A small segmentation model, trained from scratch.
Model: 2.81M parameters, 48-pixel images, encoder arch swin, encoder norm layernorm, encoder patch size [2, 2], encoder depths [2, 3, 3], encoder widths [48, 96, 192], decoder norm groupnorm.
Training: soap at rate 0.003, 6800 steps, batches of 256, held-out accuracy 97%.
Rows from block 5 of the encoder of a small segmentation model, named by matrix and row number. Rows with one number belong to one neuron. Each number is 128 + 32 x the weight over its row's rms, rounded and kept within 0 to 255. All counts start at 0. Numbers have three digits each.
After each neuron's rows are labels from the 100 images, of 14848, where the neuron reaches its largest size: "strongest on" is what is common among them. Only what is clearly more common there than usual is listed. The data: patchworks of several textures.
# gate: MLP gate (encoder.blocks.5.mlp.gate.weight, 512x192), inputs 0-191
# fc1: MLP up (encoder.blocks.5.mlp.fc1.weight, 512x192), inputs 0-191
# fc2: MLP down (encoder.blocks.5.mlp.fc2.weight, 192x512, transposed), outputs 0-191

gate.287:103094142075119088151092089138121163136074165127086150116130097119156123058157175127157098093147111169110117116112141134118132097165195084170135128098188087117127152081114147161087150121187089121111157130110109125123141129154139137101181101084129125110140112169097118095095140159149096100155114144134146089132189164082148180144134122080152124132152200167127136110130133123185143103120129148181177088128173152153123141091088114184109105108113066131062122051179149116095136112144156079126057123171147087092147135153129152103123126142159079160145072098124134049167059133133237156
fc1.287:154121102158206139169147132083081060166123112089140100162092144146143153130090105173180070110120157164152143148102165120137154126112102141127114070133107162189155183116134144239138153105112122124137076101087141134164174146145181129121088100155106125143169111120138070176113166154184091176126110116195085151115078077133147110099142117142097133071137140137162086161175109108087123136141178144172125107120102099181075117183150131098107155154039155169140159127096099108125131114136142128134167105099118152111112167120133152127036092169081158099079081147121112126104124130124096091
fc2.287:059123090106144149145099091163152171075120175143115177115088064080137125137153182139156107087169103155133076140171152124099079121121122122099172130143162133055074066082176112060131135154134123181153178092152108097178090152120094129139134138061144150134092115078104141118160139132164122084088122096071129162127175129102182160177115157112165187126122108122135179121147132085144151180140147093122144140087132161102170137109167108154157099114172101130147099130186125103125106166120100119067137098187136144178198137111106135161188126070170102097149176126115116102100090098123114183
strongest on: spiral

gate.242:152160165117138098099137156120158159133122073172134069102179119127128151145161135094158113070142115137133149124168214152118088144147164133132059092141158112113126125101111114066208089136142159062091115146143177142102140129126112155120144085160159155086190121173129104140133112158052136091103151178072128124109183092119077184122116114077131091160096134114142141166110120098154147135106132129060089159101089155137113103134179147116074110113159228091204142164147129119127119186101078108161128077194156168159084088141151162117144075151143130103119140129106094147124083132170120138
fc1.242:172107154097127107075131163065123160179118121068181132115111162158077148117085203107076162122132163084125153114132145115120147142047137102051099082126159110099116083073090148131158153103069143099130136176150134159094143092120137158191094137104128117099137126113087072108165143126127111136132106147130158064123137092107066160086132140062097075088129096119156193114077166137170152089134116111122117208168127162105101133135131111167155089196083132136122165164125125165095122180104149105126134125136120114165051101109128145114110113148141119114180103173167085176137117193155152146
fc2.242:116108118146179145116148088116169168149113129131091110188172109082162129157113098108125133145115111151132139132172112131170120148139168133175148077131158164116167143175147108121133092075210096132131184113150163114128092170161154169132139117150117155169107099123129104096134115093149170126151144095108099199124142139140135086148088172119121144163132121116074067118129087132056112203092074165072133108153108115071110125136078142067066063088131117124130144045144126106175191092122161143123099150168123159077121133182147140065130146105094091180068174086101191098132103136158165091
strongest on: labyrinth

gate.226:169097155176107113061104122157184137193100102184148136131127111106121141168087136149163141161119096157152161150115095093148099183133158065172097135109124143157136151118121196174184116142090096176137146082181074152115108081115078100113086170073169146145119121126209162111132189119142123165135166140099129108179107165065098149096172178081094093139100172146112115130108059129113089118154134173128124108152123142124134130151076116065154124138137146156104098164104162159116120083088132103190108137103133090140143121150139135224115183142068141133105129113124151131159077117148134058
fc1.226:085139116047120160165107125099048120117138110108088136078142130147133085103174110139100101178155146154086105119106146132110132067106096186091129088125110129113127101140105076099107148108156150091143151123080112112098162160152144173109170095152090140115120174143085126118130081134178161044171087112138152185119118131200123108167121116134149163112135061093109132096127185144082146121161087054108148137097188126119123130120166108206057132167147125115153155117177118100159133153115168147098134146202150159111086118151121118050156103126178104135166119102135079135106162129061125193
fc2.226:137124119149160056085198183099178088163166106139125146121114136070158161129136169106128167105095074112068157108120104153180127131107094149143117155124130112096125194110158162173112153137133075120126145137160114151150134107105092059143132122154157092144104112094141121090103135126113087124053127153153049093146155095115104161107070117105073158149154162127105153124097097130153087106096105224119123123129135153136139146153172102073170146090146154121110143142074113146133146067152141108220130059085133056130165145109116107179091167143077151108117110123168147154141069144196155114
strongest on: zigzag; centre pattern: zigzag

gate.400:136063116063141124126133115104152183116160167080096151077216113159154126151102148114127128155163106128119088173070143140161163165106163180125105127101161112120057177173131164128152121167121146116131095088126150210187132113104187151123083081157090139165101100101140099144134117112184163166130141112100108125166162151189119169168127146167104132139147108162093110142107062052111096122106105097178088122144112213137180137123173105130085103104102132120140159146132095068092146151172093101158176159150157101189115142107126150132142153177064105119134102108149131147160105130147062129
fc1.400:086109105127145128145112105140147154177191136119171138118156100099096092100101110152149193107145154186157142174130143172140122143122138166114128171132161090148051146138087143112104115118081189123069110129122086168108132106114167170164154140107108158190097129055127140078110168135095086118109129159105102134145152172109126133152123109149136114154068171091173117142093081093084150106152146116142127060163203166146094108054140109141117085129086176141140057101115116115097082133046122106144104119134173125056150102135182135159188154181157128182104176104130127144128061126142080105
fc2.400:174139085126125116156110172196129136147033139131121159188087166110120086157148088144142164123092093140127142056153166085116127152148097096144066136097081177125159090134180079155077153112096105149101116133041162153135095104137072144131138086169130080123111093137106080194120127119116120155122122121128175097134079104140133077134098163115139114172196063142110103091153091138120138164129140111158156191123065111095158116156167154113133148120140115075139141114136143139112111120108172151153079061150141058092076070169112105067098065116132108129117093141156114084098139109098123129
strongest on: spiral; rays

gate.101:135116082202142065109107110179167139145193124180161109124092085126119115139109135132110149157112149131088145124087125127145159167138129207097110115100140074168210198127116100145138119125188088152112158139181108135191189119118114142110110147086096176125179123150183102113135115109132135129175122071087122135162116136159101161114144137086116192110141158151133162139103094109190108100153161078008174118170100135122094106096178058125155087078092097159169116137112116137178143110140153172173148133141146137167080111101126133130134119132064094192106143124155150117141129120144156119
fc1.101:041128134152101140152066118141128157115146107137157159073169113162051100094151072180163134130139098072074132075137096057111145143103084164089089136085080084191141142153118104123183105142167071122118161110173137131101129095102186106126115108099132106114151121138104149147115129144177125121213174164079120122154152143100140116142128153170106140150152125154126150130071168118089126104115158143083131136131142149109158130146137086074112096113112136145154156113132157116129156092141079187132145087144139167175120131156112111159092085101105141157179175149064167132016119112169154200
fc2.101:146124139181116173097159083094147174162137084099109145107136182123090147127117195112083129146107150155104111116094151169193105144122125103129090071143122094086116096180134147156054172165096156149101126080104101140115152124077175174088104150205168133118095131178122086106146192128111117158095133079121093127084081074150120117097121132124111101192128113120097150129189149111087127145133106077175086097072038084131107129128120114103140148140142131163113101141126132136157132150181118126121150058096140138161127103174071110107019076139120182103095149127152128108153158119078132116
strongest on: labyrinth; grid

gate.57:116160140168081120134114110089199147108100157083181136122171141177108115134169168151153121165093096098148164145046122148144205146094137089143166150097114115097080113123154116176116112180170095146096125135129140140151140122165095103126102141121135123158136132132135137122129070147182116066132092106113117135160177120152149015149184155140105081163175105137167218068100160148102145106126185141133147140141155132148136130184131095106140096123124193149132162158144171123159127169179150064085143114136124087111085150093175154182090132138102052083102147104155097116102160180154130143
fc1.57:137106156115165183119120065125124151125159159161091144189125110130124062137063077102058121117181194158129159139118105110148154127101125160151127117124128181134107089121162181148188045140135139122116106094096068112125108127122150108138117114088138133087138155104160149105130158065126127170169131068150149079128102153163129183122146053063106178125074104090091080180105090115140136168145150137094085145149153097135128146120149115175074114123153088106123082216139072142122133107077108131126083173129101127174133188129149060120126180092149115137122092077102095101119149091139156152
fc2.57:091128085099097137124105135148119121108085073100099118098128094152136092153151087140057133099144086096093126057072120129159107150127117121162135139147136100119137125116154120149129184102160095209105175167103159076156149154134152155132155152192128130139135169160115138125125093064172050169112132108139122173106068129077102143152085136169171183177106114102150066078184170143125077097138128163124108175131114092134105116117112105143101111085132134071111197123094125117126171107170134131120162079147111153109189137114094089160129056147152091134142116154122052134135111217113166067
strongest on: studded

gate.307:173138110104124115081088202158164159100115111162107175106183144180157128092135152141128183159133123080129128174154091141083202097081119141114115121101079103072131168155118157112142088181115110087168086179160123096141059130148135122169166082168147151122176131108130119179198097114126117158089127098148159131148125139159083097137152098156067147136139112094142155154183092090078137128109104096141152086147152089111168144136144151112131142140135131106179140111181101028141105100088110116144161112154116098167156182155113174177121123103095122119060181088092186155134159169110079157
fc1.307:168132137150145133152130121121106090114144149151128127196187104151140129096132119126171148139145070113088188123187065151126158121107145108115173137157123168108128081160159110108122103170111075131111126118102109124131186147116119121127123186094137194116161129110114150132150066179092136112140111091081143068129120068128112146147129135108120093178103073080159143184088122134127154095145045177130132104139152098116100144114179082182146146122117099111152140161120030115161079095086149221157093112172118136054122138062099147147178124190124134142171130085076102126114167173183126151
fc2.307:154144065170166123126110129157185088184086076069143182119123057132139083171109143134097100122084140121161079150154172120133134147108131165143150145132171144099155131159115118164128115139083183152111116084145120127106107117112158159127115115116074068130117124111191094203159117161099107150120160155164179131099118129176120135136138139169129151039133148186160132049111187119182143125141160135127139076184117106104159159111102152113161122133130191062118107097161131096129125154161156059113174105092123107193150101148102110088111147081155114146118179153185082089101159070157163116
strongest on: grid; plaid

gate.336:114118078113173146130086112154127162162164121083180154112172113126103123090177074156124096104136162128130112135072138200181155191136141139182125192090105105105186114097150086165116095131081082094129141083114072135093177119129140080117166125125082068148157164127132120152170139099139159088169157118071087129130060100105127144145171093174150156183130150096074137115124173163139127160136146149162137155133170122078146165096068097152166084138133055164095118081188107116143119172177112147124108137103119131138113071133155101119086146120078163103113173214112140157160106120143112118
fc1.336:103203057136116095155096125134154149135117128161176094125073185078067138129123085157159088106116135151136119123138147185170079192181116144108124182130132152116142157072115072138095119139095090174096135119109074149129113115169135148157164118114117140112187118142177092149154165082146120104104132132115129152125138111131190145116121080192116139132108205084039092125139176136128110118185137110110101165153166077162146160098075142117157113083166154165099062151179102108100113166189107102102137104146148145139120112145117068130112107094111184126141147152136133183062074135160099089
fc2.336:143119145121195160040165135138122151131147154144166142124156181139146157119131077096081213109140133143096132087075117134177189104102122109148126065125068173101114164097090076158171090128127144125150158102104127083092137157122119105134045122115104114124171144125114130131107106095080147116137161089155178101144176183132096117147191081077083134182172163172140095140099114076147103120176103134128145162092144117170076191147110125113127147105098120087123142125153133136130182110087128179095161229116112064159124120177123138108102136157139149118048118147120131159152139133104158167
strongest on: labyrinth

gate.10:212076110154143107147119100125161154120123065123167132162140134057123072125145169128142078126085184120094145159092181082115186121134133104112066087105133149146124174081172133117069161099103110145078205109132096147135173158115176134116138160133140146162161131094156115173108143094168160135137155168159110103106145137115107080109139100094109133084158191164172157147138119153103121150146164160150118106080068111182156127139072102120180102094103092164097110145178121134073140094121143100141093143097180105062105152154161118162083078102113136083075119141166127103170088181152075104
fc1.10:138146142137158138117122106095169156149127141141168093191146128077216127125146156154172053113133126091166131134167121113088141132138094050103126143087167116121186183114150187136137158108160145127123097073129106168149178128185156038110103120122163123161129057145072064130121146135154115160152169153165118144114120102083144158084123138158085133132130139125153093229158117151142121173105149200114092071091114171156142129081100083079092101150127121115100119132121126131049178115046116118133102104121160119133126150170120135159131118149133115140185151127130165139123066158170106097
fc2.10:077172112175124161181089058166123133134153094124073089101161072108107153184096119166151159113137149135052138102115139118141073103114155148173170090172135143154111077096111099103131123156117160147132175096101105126139134153125103130113139114151141153149159174127085164143147117113155104106133135068099166152084162168186139138188122119116057149133122084150135168119093132094073172157150142089125174198139118091112150160145125120167191131092119142132135126137179160126156079143167096107084168155142102174134162127176122195140094172092150127130086187209139096096161189065087121105
strongest on: zigzag; centre pattern: zigzag

gate.177:124063127152112084132103148145154099154131120109148116113151088124049117127082137160183123206108153158102056158149138085197107134104166152117107206142102083117136152116160120085153120155128150137173175156151134113136141125130086118058140147160121179123112108154150141173098170089128131062117145170135143113132125137101054154099105067112117160150142183176175164085103141149118161160111168177158147100156101078163092108129143096088164092146093109203097146099165117135157085162134169166154132071107154100127123180119168148182122151051073119135076111125172093107112163135146138155
fc1.177:200136127058112156145121103126114141165127154149111194140186131145150123128102152200108135172148165093106172143152131111165147115124098162107114114074105102060138107175086177116126132093097146174113085049160149129128130126183132143165126120123165167109126087161108135164116088103136127118066126074092154142098140130128169174168143132102116174136047133079166149172136086112137179186124144140138117169150166193176125164094129089113131101102128101142114118107129189092115132090156074140133102109148089094170116072127109056124091095153156091128181103155039128136067088144145166134
fc2.177:090087189134186130144074158102117097188106126118080092170108108124150114143130141110115179161104098114119132173136188170155106152121127096126172131102140160101128157115110070099121137191125156090129182155199101142127165131141117117098093139115120043129092154149088150116134200114127072095130166123043102111124055167107128142147176201136177121090088134078115138139140147143113140142094157112150124165105158076086068118201146133156134087171119162207157114115103155154160084129147129102112146154116140136172126121194083130080127145084130143144102151131090111105199184108119143145
strongest on: looped; woven; plaid

gate.150:080152116143152103122070119104131127122159089198127087151200126089097135136133172139144133125086131153096206100158155102085175131105128179098165119156160104136134126066139086108138128102158113107142146123114122135154169128120144111123117151085158145179137158134139095151149133101150140149116087144124169128082127193143102160137177134150133138176125125154135089138112063118199088155206162109182185156175068181087127170151116108110144092141130179159178148111160117194161174151126166152089174156093151189136093157103176081138138098165112132119160136186141089072075167153141197091
fc1.150:143113102159128147124095162127082139144113158152147087131112127130155084134148127138174135137099121123094111098153097128100077149155093121117164105134116141117124113134128172144116155154146187071143070105171139118156093151058176213149103179119064125125153102062112113111101192189092169176111118139064126102131080151171116109151131131090129121183132073129118140105075125125112081138100111123165088122184125159121128142148109128130174172203168114122156105094097137129099149053120139157069149046113112144173113138155063185108084142059109121142143125106082101120148153033109115070
fc2.150:121164229131128136145139141158099093147105172157170110131152158168182113167172133131092071138134107156129158131191153153132135119094135109177087124125070161154088127177138143110118162157125159144141134121099140189114111147128063151128163164124092160138094132146129160158177208143140111099128064128091114126128180123170188244149095164126067054133118149120118204088112138074109174104123120143186129141095155122097090148161076139107156151134151215112145144185159106110115070149162125164122109112128146108146135166110161124166122083149126086152115153167148133130090146137101120100
strongest on: spiral

gate.136:088090149177138099110162117057107170091140159128129113152170086090173191081161177107161061153140157126127105132084129123086183113148091179132185089078129108153105171168154110151110096120121169088138180161093147138157175144153203075176188177171161161131156146121151131122137064157136172167180144093147126133154155134106132148108099130062106149105119125177167080149103043135164099118142113176104145177105172188096124104116059133140140154111102111177131104130139160125073136118127145140057152098100113126115122176123143104133165155118146095136145138109174110113116146111110152185
fc1.136:151143098145133151086169123077125109138133142189130130123162151092127084123143118170185074128098178142096161117209124101124094086146099127118146131175106148166094136134075145147183173090125160099161082146090109185138111138152108140093076124145106116175109064121162065087120126173126112151113083109171099153085120048230173146116103089083152117096145126149165121133117075120141148125166160205129096090116140119188109175118095143075143122121064147104139115094102172166113139131113109196139136140113101149118176111134141106113066097125120149121157079180167108160109156153111157195
fc2.136:091101101097154155097124134121077073092181149084208140076150098162075179140111133092127155125193137118118158167122151155062134091085107136159139135125162128078093132117059094140060122144158129124076175145138126101130159098150186081150173112121124130116147163141110111164122106157115140104136145112091145156115158126113163099192100187106098106104164162125123186075155171099123126100079147131140146135185099108126112124087118154096162160058142117127132173134139087093122147193154127143111099146192178134111142143190130153194138094076094094147185114125177096051167093110136096113
strongest on: zigzag

gate.174:129196134137146096143124089124136088112101125107118130161108060177144110166128125168168164067142118141125135119145120140149104140118164090215128061149066071114113109135129131226111145105183092148155144135139122088122198137168151148147075166167083144134154126124127175137142105166046167084105150165165115139118096136164133091108141110194145163184082114086117127109135067133146115151185088069103092156091121180155159131086099131173127133181138162135137160142132136141128143110145119134075161098179183122151179058141144147108128144150128152100193123141090155174178166131160133095
fc1.174:160056140113143068135190120166109061117193142114185136088092168126134127033082066098103088148145134155103131139139115152116111120086137110126191133104135142131149149098055128110165138186133142144091114091123156097144116157117144123099142146135088136088162126144142099146138145093103130141112057149183179142159114139126141054127125090162147186176158118146126122181122196154099037088153093110086113099083110120089160119120150114111146136147123120128117172108127107109136180148155144124155126133131132148099097104172140126159131195105147159169056092203140204120160146175159103157
fc2.174:110112055163148141074091106119196095161130170141122162130104077136099111191130163127154121117036128162161141060168145158145177115162121163151122148158153167148171086138076105116145094182126139116088175121113083132130140133119086125128063114142098082104108191138098176109154142139097136108190181144146136104183131043126151150077162197164126103157085091127171118107141094153113104133101137161104140187121164085110140159146130159074091115086156130125176099134106167112140094160131121170108148090186177115155187148106094132158110183162100141127131124093147115147137153181167095154
strongest on: looped; centre pattern: looped

gate.435:137112147166104124133105144100104086108084138108181194146146153084122111145125068100135115104088142158119095119094124156115173083132175097179078171179154113108122092089130076082113079164121119175173092041156099090167129065195180176086158049122091093162168164080132122130120126108136132140054162099084120126103160119139099033156173120131104152148121147064109150166119086137111123097141116155085150139168167176120129154109133127084149181171085145170097110107109108163110126157138137168128097150157129151095177141169137093113122088141086121107168107124159133098094125156107152162
fc1.435:125163098143075135156108146145130122171148130154115138120141123143139132108133212104137078176194132106109169148207146134158134140127108182082168089113119172164123157151182137160159168098098161097145161154110180137096104122103058124165160191146120141147126083241134118099081112104135122113136067162219127137147087168108144133140103178126124143116142101161079170109148146179151119121098163121129134115076089044101089106159092085096105089112147102076171116136104139141103094077107118104114108084100104089127146089062094146169162146155169148124120163144075167146168147131118119107
fc2.435:139106136079161130158141136121122125102073147096106103091161180152105093057135083164151119070104163141156150127083209151091115176133115135136093165127172059041169165133087134139104127147132158209138136185158125103105100116109172156117146060103177138100109174084110064080124128141152144158112144108054132087088115140145140149123133080114151119150092166143191144134127115088085090108160103134103150145124146159124178158144184175144111152128124093132106165161156146115171084167151115139178157114154136141136095189202129102106138147157066068156150109127154143122138133143165196145
strongest on: wood; studded

gate.445:099168161141120158131103124151035112151206111123152167109103180165136164178096147125152177133128142168171141103092124131137108145136172182113145119115089158138110108172087132167144118185126124108116085160115204115095125079085146122159109139122125138145147143136142162110177143207141114142160163132067141171158054095062120118144141155183092134138115123133111156142076190125165086093102110140148163090145120119118138141150163162123132149177110129161130114109097101129144102085222060156133148083144127090132174105088144127093169130170149122159048090092105128158077121081161196154
fc1.445:066153136110138161200158174116141096117178153118148137147080128174146136119088095126114125139161137165198171064118113121143121117128096062126186086128155123130055090178085107215119062126086143150166169141158162089123101102102121093179132113099142116126131138109102196124143133106114116221048113117142149129114102161171079090135155099141159060143096157112138135128143135141188152137083036117161123153163109102133096118135159168155070113151108116154111122093122108119142100103135137132085154144088140131083151098123175149099161093125179109128119145147059128148146160104184167149
fc2.445:167113120150175120161120080203113122166078093172155127067158111134089095141146177169194113113112115124096119071169142100102150174101109167157160184106151081136167152069139132115132097161121130076147036093116088123191178101175079124127103114139124181106080090136119099100103127109163108086173186146098147148152179169105127074161151125097092124139111118125137099160098121124107169154162207090117121164140131091137138139139090210156113053141117135158153137137144163136134129135115138127090074102161086115172088125124129141109161164101120114127145163172128112137056082138068144102
strongest on: zigzag; brick; centre pattern: zigzag

gate.66:136177172112129112160110041071086150131080153076082112135126100122080132113134157143142152194087183130119147133083212116158112130148186138152144147177115139106164097169157117112089141134163124160081074120135161152176202173115115151129145161182106157135042113107150135147085148108154156124107153185131157125141141115112173091175094114152091131126213090116166161118122148181135138084128181144142140155133065115176117062130148129120093139105151155155136202089148134114167130152110152131148097175120169161070100145174075109132155133165157106073080140121148080144137113134111134118
fc1.66:079114112131114067092104166101093139088166136160125106101177148112100074082169153133093206220111143102094153161059105132058155096086134126145194095161142191108158102124138085151146115145126127177155178117091141096098191180125108091090130170159144064102143129135130116191146149066096135100188184112159094126112162118145128100093133134135162094143135177125126133101098158098123120080161101160123125113172167074133082186080146129122123139147159132164138121145149121128167155135174110162099123102117098152113129150110089136109114086096135080067120170086158164123147208131156117144
fc2.66:199109112094131075150152148118100150166178131114124136133103118082102150145125101134213084113122100163138158141195105132113165114163136113140069155120096126159136198164118141182123138121121124096118083131093132157129111106104074112124123119114130171090140131106155108124166134135193119151087141130153144150148145178067134127146153162103076129119148075180110096124104037151115122134100123151182097104151134138142123077145117088079109143103092181118097127140095120152127103075147138170121120096124186077069078206135126137092131152138082111091152079108105099205017138129039140128
strongest on: labyrinth

gate.206:102172125101157141114093129138096107059160133130118131073137131180114102086114138148142104150112137137139149093070144207105131182098079162096189133115118129147129116069127125153217074197147186115092110146113108148078119118088131135110121172112132093105165130112047061102139114151150148149154144110085149163136192135095164116139158106114096147190097160102068162111073107116128089105117132083150150132202118145137123121087107164136133133117153142136144143109148102119108159107189117135122119166118097141064108110149138049172126104127184148164177154175145179161107106037169150095
fc1.206:085113076128118197129094128073124105116137105098138129138072186136103133117143174131146139131113155093192168149070125121140064063146117126141197174136099177140189089131131163166118173135116118167105078158095126153175136185133120082161131164106133115129082190117114120087127152090169147122126185163124184171174145125134183123096106107209159053149155135087125086134141139158167130132178139142196121109103124098194111113172162139116132141142154137166170149103109092133144152141137129152136125162104103118062132158126126132131094042174114198098143126151170176147135126132111169074
fc2.206:139113115136117029091106128158091126115124177159144192059114115124106143149127111128167150151193129183128153158105119123122180131117127126098090094095099160178100166145077124157138072124135133087162120124104141134138137135036140111114166117146163101123132077146135135132138175146154110134191163155096134109133134140096172168182150179091141122108131188174165153150102129120134112148171113091131139143077179096124129102077170086127122115101120096142116117162092120071143105066091073101135145176139089144099121112187136181135173190098181109082132112070165083163096142120168160228
strongest on: studded

gate.154:165097157131158163113158102152096118122101126144157114105156179081179154170140103093173138053125125181142117145091112109119192087137093136102144156198099103179110124113170106144102080159134090159145215073154140146161108124137156115145099130154135135127141120093119088183119122191105132057172091140108121141146154056115201113162104151121078095124110064134131041154126130116143164142075140135183119088091099131170111168104159118118171155124102139140145115166140097079103054097088159085167178117139130084112128125137139140115139099139151112130090119140153093106198141200112081173
fc1.154:093147118107195163112149126124154123116109118107115083180141139141150119123100125134117121097111091139098162149133124165098140077106084105131128121107133169123147130114152155075099144096164110122125184137156085114160101076157223146213103084145127123143112049114147036140105128128146126138190131163110138089108115129146083121170174094156134121148174075150162125194154176135132150146145088138131127145084162132190127207113146138107120171111146147154111085117078062078121121145179185137154123166164162090101101152149146089046178138137142054121203106086107123134143095168125095153
fc2.154:126115129094045121127096082144148098124114160133114132175194167132113155105067080143147189167122118160093122092148127104137060129163167134124110117145082128199132129131109111102171119148156187122157058083116177157090213162149048156106129144125125134111137147107089138138141118070143106105115153155132171162136089171171146180109142167063140101111134117121130088106111138142113173091084097080093161160125142114148151164142139109107159065132141157134135157135140193190143148138161109131124168136144078110076219167164117177170145108068148152124121140162117106080106135096062137103
strongest on: zigzag; centre pattern: zigzag

gate.427:106086122156125127192108095131146085136070087099118157137141046133080197121111076129173126093163116166144088106127111121116082136149127129134146167142116146112112137131025127067150162136189172087083138169134122150122126083098086101070135124123149137095083149132146139141098160102092052150162166115146135118173132139210137189121114141148154097121168081110112103120107106196161194126097120134157137142138085154137123161154168184102205129108145159112121102141119128169151072112177145136142097160144149150131184081139145133151082117177172112085115087172165107099119073147080148151
fc1.427:119106111139136141103108166161096109137181129125190126154170075201155100091170164135136151126120130150095157169108096120142151086091134180125131086092095129154180121153191124124150126088121161124180077069065118106145149147169181095131157110162140118099174131145093101138135103067119118122173111136137131164119125102154155125132157111133083152158096162151125169123104151098144107214148173081160150148134077156146150166121166116179106129156142134072211140111167071061122158196162178128088121098176154148108086104114088145133087148173132090187176116103113126100064185097128116089
fc2.427:163126110070144004110151092181124110151133105141056159093106165060101198122096151091124142089069137124114107110091096100114095156153137071141134141096147082105149127100126101176125131129136135097080149176130117141116156115098136122095169166127144132146159146102084157079090115108145107120156114104147151107130140136078050118117137147110184093083158121109175056126132088203084074132106119124098098097156200117146123076139106156118147061115094136131117103092116182176134107094117116132150161096127090110110135101106132154072138087111114133086096115122133135174103139213092105185
strongest on: labyrinth

gate.138:119109182151179081168196112098105096156174220117145140078124134137127129081080121126174085088097143155179142131113096109111076090146162119114118057161103117181116191113120112171112124149144156114101149130130147099143183118157101105132122104104121131110148153171172153137110207139186171126138121159175044113135076118121139153093068087075122130104115177188176152132127126130157143137169132101142132193065148099160129118154144154134180156090162112165129081093151084165103089125146124154136110088145148124159189150145143109102088149162111067172112066086128110127107147189144150129
fc1.138:133120171134148154130137108069146103155197207138128130121126145124188155110098144114138143106079089157162149087123115118100102088163139130139146097156124118165154153116098103154166180121193111092079102121138143155168180095127121070126134114127162137137166104135134120096162143173150127149172113146174051102137121125085114185074066098104077110128113178185173162137140120166135128175161092148150152187105152111165094160118104165098152158101112114148139088052091113183123101145123099179156118051148148108152209131107154110099091161155144096129137061064127187196120118169122165122
fc2.138:145152093095132143174071167216111147093120074138127147097195135140076129190165044127170139153165127129122137134132105166137092167112146161121116152161154098084136127142134139144138099116117122141171124079110082130115123172165096179101148140101120140111110163128059173117141107146158151114116177128099222101068190159154125109157181179151148124116146090087065130090112128094069120140121147097109132151171127165152135130176148124172130134129154153106144179153155155115134154141122162176082120170181110151161093178180068187153105096145141126094121109217151115088111142110068111105
strongest on: zigzag; centre pattern: zigzag

gate.413:157098154178077130137134085150085101102135173137139141106073133154097084054127096179047125117089184122113149158047091135113062174146150121161132120184131180164147077106147111156166118145109064124115078134105112048135141110137092127158118118115176142145161159132110137126099122120147085147126119107144129163175119163093086117082110150144136076139094088103150133100150185199137108109146165137141149107159139138181120155140117125148085105177075063135094139076117139105176136105114109138170123163107120204082147129103156154199090165156138191157111133202112155132106136144130133179
fc1.413:136074131106206125119217141182133125172127159157110119141146118164158099105166122103148101104170131138087126141144123145146141089138105148075178115141173114078138203128160117113093175104119115152186211143105057099118122145128122163096091126124148138128215095106185119133090099088101123054093077088123109128115146144147179105160164124141096182114134070102133126182167179101159199143179131126086124142128172066157136147089142108140124112139153083139111121140135151119129152153098099114137108080162089137154059169130137137090102164167117104114133059198097086128146132149104134092
fc2.413:096113096097113177118207137066137141121170153162149111113091137149186136127122118160146054146080113119133124135145143072127136132130201107107129106104092157147119087115114123098151174158153145131146126115145150158083081158101176083076158083123091143122111085112199137097130120167134174129113104100144117159092184116153052148084098035130092119127085182098108138123113121152091159109183159200129138155103139141105164137165130145133134136183160158093143131156103092149134129189156100173107116143088117085153152079130135077063140091155133103199136193101107186158171141138180158103
strongest on: grid; triangles

gate.258:158173101147125066126138091067099101095123158123113076125071146092124089137074152157142148149120180156077151121113172061097073083130104126120160082177198174194126136163072080119160138120106114135166135128109142157081144131118162104154128151156111174085126127086141087107102137170093202104198164131102141090137168078094117127120129126084131096093145121157147137118112136150092100103130193096137138101110077149148134140119127119090173117148118171156105167105111138139109145095203111211138138091171091154078136139074103106083140115169162161130106151084204083171142159153122148159
fc1.258:090145170119127136170100152126107133123124138149092110104130154167096118101135217074083169171070130090128139074120181124145188099136193115127140087154094170136157096139157130182124119127158174202171105077141172179107139171111172142196169113167099118121115152094094132110176221097105130122137185113118129114095172078170081128098113127108183082168158127068138143135120123106133135103167159146161119137177126100096135154140114086164164142114136172068132156133135086085160134163147178140109127167102141107110138119115153143189120067153135139126161111115085125141182153104156091045
fc2.258:160099122109113115166137146137167203113151105137133100110126151077176151167125044162137079104156155186102165121119075130129128168136102135159113135091160127096148158101149122074131105177111097112090114141113170081134150170148090098114137150110152117126155129162169077132142080173154145095109140150190119114164178157106135084167195098085090172113127124220118127132119138156162110134103112115076111111103174179134146118092143163113051106106156126160110114121108151167132137035132089137184092124151104091087077121132091105085175165121133159132119140095147187169080025144118120143
strongest on: labyrinth